config.toml
encoder_arch = "efficientnet_v2"
model = "image denoising autoencoder"
dataset = "small charts drawn from random numbers"
train_examples = 101725
image_size = 48
crop_scale_min = 1
horizontal_flip = false
bottleneck = "denoising"
downsampling_factor = 4
encoder_norm = "batchnorm"
encoder_activation = "hardswish"
encoder_channel_attention = "se"
encoder_padding_mode = "replicate"
encoder_drop_path = 0.05
encoder_depths = [3, 3, 9, 3]
encoder_kernel_size = 5
encoder_stem = "single"
encoder_expansion = 6
encoder_widths = [24, 40, 72, 128]
loss = "l1"
latent_channels = 32
decoder_norm = "groupnorm"
decoder_activation = "leaky_relu"
decoder_weight_standardization = true
decoder_widths = [64, 128, 192]
decoder_blocks_per_level = 2
decoder_block = "basic"
decoder_dropout = 0.05
decoder_attention = false
decoder_upsampling = "transposed_conv"
init = "orthogonal"
residual_init = "none"
optimizer = "adamw"
learning_rate = 0.0048
beta1 = 0.95
beta2 = 0.999
eps = 1e-06
max_grad_norm = 1.0
cautious_weight_decay = true
max_steps = 13200
batch_size = 128
epochs = 16.6
lr_schedule = "wsd"
decay_fraction = 0.2
final_lr_fraction = 0.1
warmup_steps = 1320
weight_decay = 0.06
Rows from block 13 of the encoder of a small image denoising autoencoder, named by matrix and row number. Rows with one number belong to one channel. Each number is 128 + 24 x the weight over its row's rms, rounded and kept within 0 to 255. All counts start at 0. Numbers have three digits each. After the name is the row's rms in percent of the matrix's.
After each channel's rows are labels from the 100 images, of 14976, where the channel reaches its highest value: "responds to" is what is common among them; "lies over" is the class under the peak. Only what is clearly more common there than usual is listed. The data: small charts drawn from random numbers.
# convs0: expand pointwise conv (encoder.blocks.13.convs.0.weight, 432x72x1x1), inputs 36-71
# convs2: project pointwise conv (encoder.blocks.13.convs.2.weight, 72x432x1x1, transposed), outputs 36-71

convs0.246 076:121090150049125168166140148165125140114149082108143091132123121110145129133145097120129134118147125137159137
convs2.246 044:128137112124109074062136132150083129130135141136152133118152125189143157138132089100162177136117130151115128
responds to: dark theme; pie chart
lies over: data marks

convs0.15 065:115087162126122116144141116097143132148111082146095119146114130150174129133115143112130119126119149121126128
convs2.15 055:091112099141118166066117161112103090141096154125106116099151142126108117105101148165118117104128114110123107
responds to: dark theme; peak in the middle; histogram
lies over: data marks

convs0.400 052:126112173130107143150133118081146165138109091119104097164092108128127129159098162086102145152127146157132122
convs2.400 038:131117134080100115120128137202097133131095135112148118098138141152110142109134137111154145146112121109115105
responds to: one colour; dark theme; histogram; peak in the middle
lies over: data marks

convs0.141 123:142095085126128194105096123120119096118107149147123116116153144098098100109104138193140099136127120098109157
convs2.141 102:157108142085135138166088120109112131092118138141089111139145153108113104091087174162097102151116151114118123
responds to: heat grid
lies over: data marks

convs0.201 072:097134138148113117123141126101133117160086118157086139150096107152155128149125130104139113128117182129124110
convs2.201 053:115139085157130135055116140090125073130119136154119097124148127120129113118137137180103092119140117101133109
responds to: pie chart; histogram
lies over: data marks

convs0.199 059:114099120124118128133125128111153165142076098154083129138098116134150153132120135102149128116119169148142121
convs2.199 038:131122095166092111043113133127123115157071096139106119152144125129156136091161130111139132131113132126145099
responds to: bar chart
lies over: data marks

convs0.57 084:153098109156124167089124124131107112116117141158116112125147122098129103127121138183119084130129122109101168
convs2.57 073:150132133099141131184081096118115128100084156156105124134139172111111091098112149157127130155118144118114127
responds to: heat grid; ring chart
lies over: data marks

convs0.212 083:100142120122125156092154126143180132169146072136126160123114106142174144170150117124114126103143143121136175
convs2.212 049:127156137098136091181108125106133130120118093158115104149099130116174121154166125124120124116145120125144156
responds to: bubble chart
lies over: data marks

convs0.183 086:143163110148154081123095155119120096099124191139119136095169155098107095079122146147139122137129123106127105
convs2.183 050:095120106124126106092138151131152110138187131115130148098110086124150164136129127125133137080146134176158129
responds to: dark theme; pie chart; heat grid
lies over: data marks

convs0.338 114:168104130173117122086135129159112124115132101114126093180134134112118106128108127145100070142123120099089150
convs2.338 091:139113126092131127155073095121113107109096156140097113119138147073114101086101169130128107143105132114123103
responds to: heat grid
lies over: data marks

convs0.103 055:104090138116113155153141118129156143126108087148098129148108119125146126134094154109111144103148172103135123
convs2.103 030:161125120097132098103143147113123110117122169183131098114128133119118132107087117140124130129146133143146132
responds to: dark theme; pie chart; histogram
lies over: data marks

convs0.45 084:162167117166147073123091147117118112096106211142108130106152149117095100099113140146116118137109115130118102
convs2.45 050:092138109148126104051154178142149127166167159118129139119128118141131139159151137088128135105110132135138105
responds to: dark theme; pie chart; heat grid
lies over: data marks

convs0.56 081:098114143144120094120123111103147117143104099154099144152116105150163143139111113115123115117117165127126119
convs2.56 060:108142088178123125047130133116123102133112138157114115113141130118120120134123154186111102109131112107125102
responds to: pie chart; histogram
lies over: data marks

convs0.372 102:139071115146132173061133122160147098140159084106125108157152114096115130143113125147125122129131119124100134
convs2.372 050:124182113149153107177108111106125106112085186183135140105129149142119102126131149148124118115133138129130145
responds to: pie chart
lies over: data marks

convs0.172 083:130129145136092128132164157136139174152165098111177120118122108138137151145159107115138134115140114138139167
convs2.172 041:142107133101131134171132154155126143120121111141176137104093131176106105123145095138137136119117082136160126
responds to: dark theme; pie chart; ring chart
lies over: data marks

convs0.8 092:153105109166120156102102137130109106110107138137126106127148128114097116125114128180110091127130118105108163
convs2.8 067:136110137078135143173076104132113120091088148135107106119152163098106112078111166154138117142114140108108123
responds to: heat grid
lies over: data marks

convs0.59 061:102085157161145115146122113114144144149112087143114142154098115161146133149130132112115145120117179143122123
convs2.59 041:120138105148128116052124118136124086125110120157089136134153103108113136115125151184112114134119095109123115
responds to: dark theme; histogram; pie chart
lies over: data marks

convs0.332 066:094091126120109149114136117086131108168094126142082141140105125151116152146132140122136139093107169148116107
convs2.332 048:113157088182134130020113168121141114117123135156106111144161113133142133118114154159109111138120126104137128
responds to: histogram
lies over: data marks

convs0.395 083:121096133085125137131146146168143106148154058101136090157107109119144149141139115133149127114142102150155128
convs2.395 039:122129106143114119079146140126115089154121133123122146147134111140189167143131116104169129145119130140178088
responds to: dark theme; pie chart
lies over: data marks

convs0.240 148:158140113143151167079097124116117109090107142168133093139149139110100103101107149173102066155108121106124145
convs2.240 217:133074160061122147180138130141113149136148135109135128135117126126113151127135115102161154131131133147121122
responds to: dark theme; ring chart
lies over: data marks

convs0.50 303:128124121134091134146123152091154157132110150136137099123116125126118125123128126165132117127131104137145181
convs2.50 260:140119145158091133118119169071149158123099142133141087131111123129115121122120111167126120127132083135148171
responds to: pie chart; ring chart
lies over: data marks

convs0.324 045:089117160139114136145116117084140161146103099166090140141118128131154143144148156130109133105104203119128143
convs2.324 030:126112080125098119062109156133139094116110147127109134123155129105115148121133124166136103109134101127141115
responds to: dark theme; dip in the middle; ring chart
lies over: data marks

convs0.221 071:133119148136105130119135099111165126138148110078112122167145148098117143119118137109100142139111132132091083
convs2.221 061:124168088121132107157118146092143119116093082150135113106149097155144144112134135128134104093109124123158136
responds to: bar chart
lies over: data marks

convs0.26 069:108103163160118134111124136079149128152108098138091086135094116137142134153122125138125120125115147147138148
convs2.26 042:111136103156108101057138180123143100121152105119136125111154141152139124115072115162095127109135084121114096
responds to: dark theme; ring chart
lies over: data marks

convs0.413 059:105110111147113132127132118086142114150077103150106134158102140128146146165127143115117116123110171107096130
convs2.413 039:148151106138123131076100148112114109121116147160124106104145126117122111135130115178127096134123111101120114
responds to: dark theme; pie chart; histogram
lies over: data marks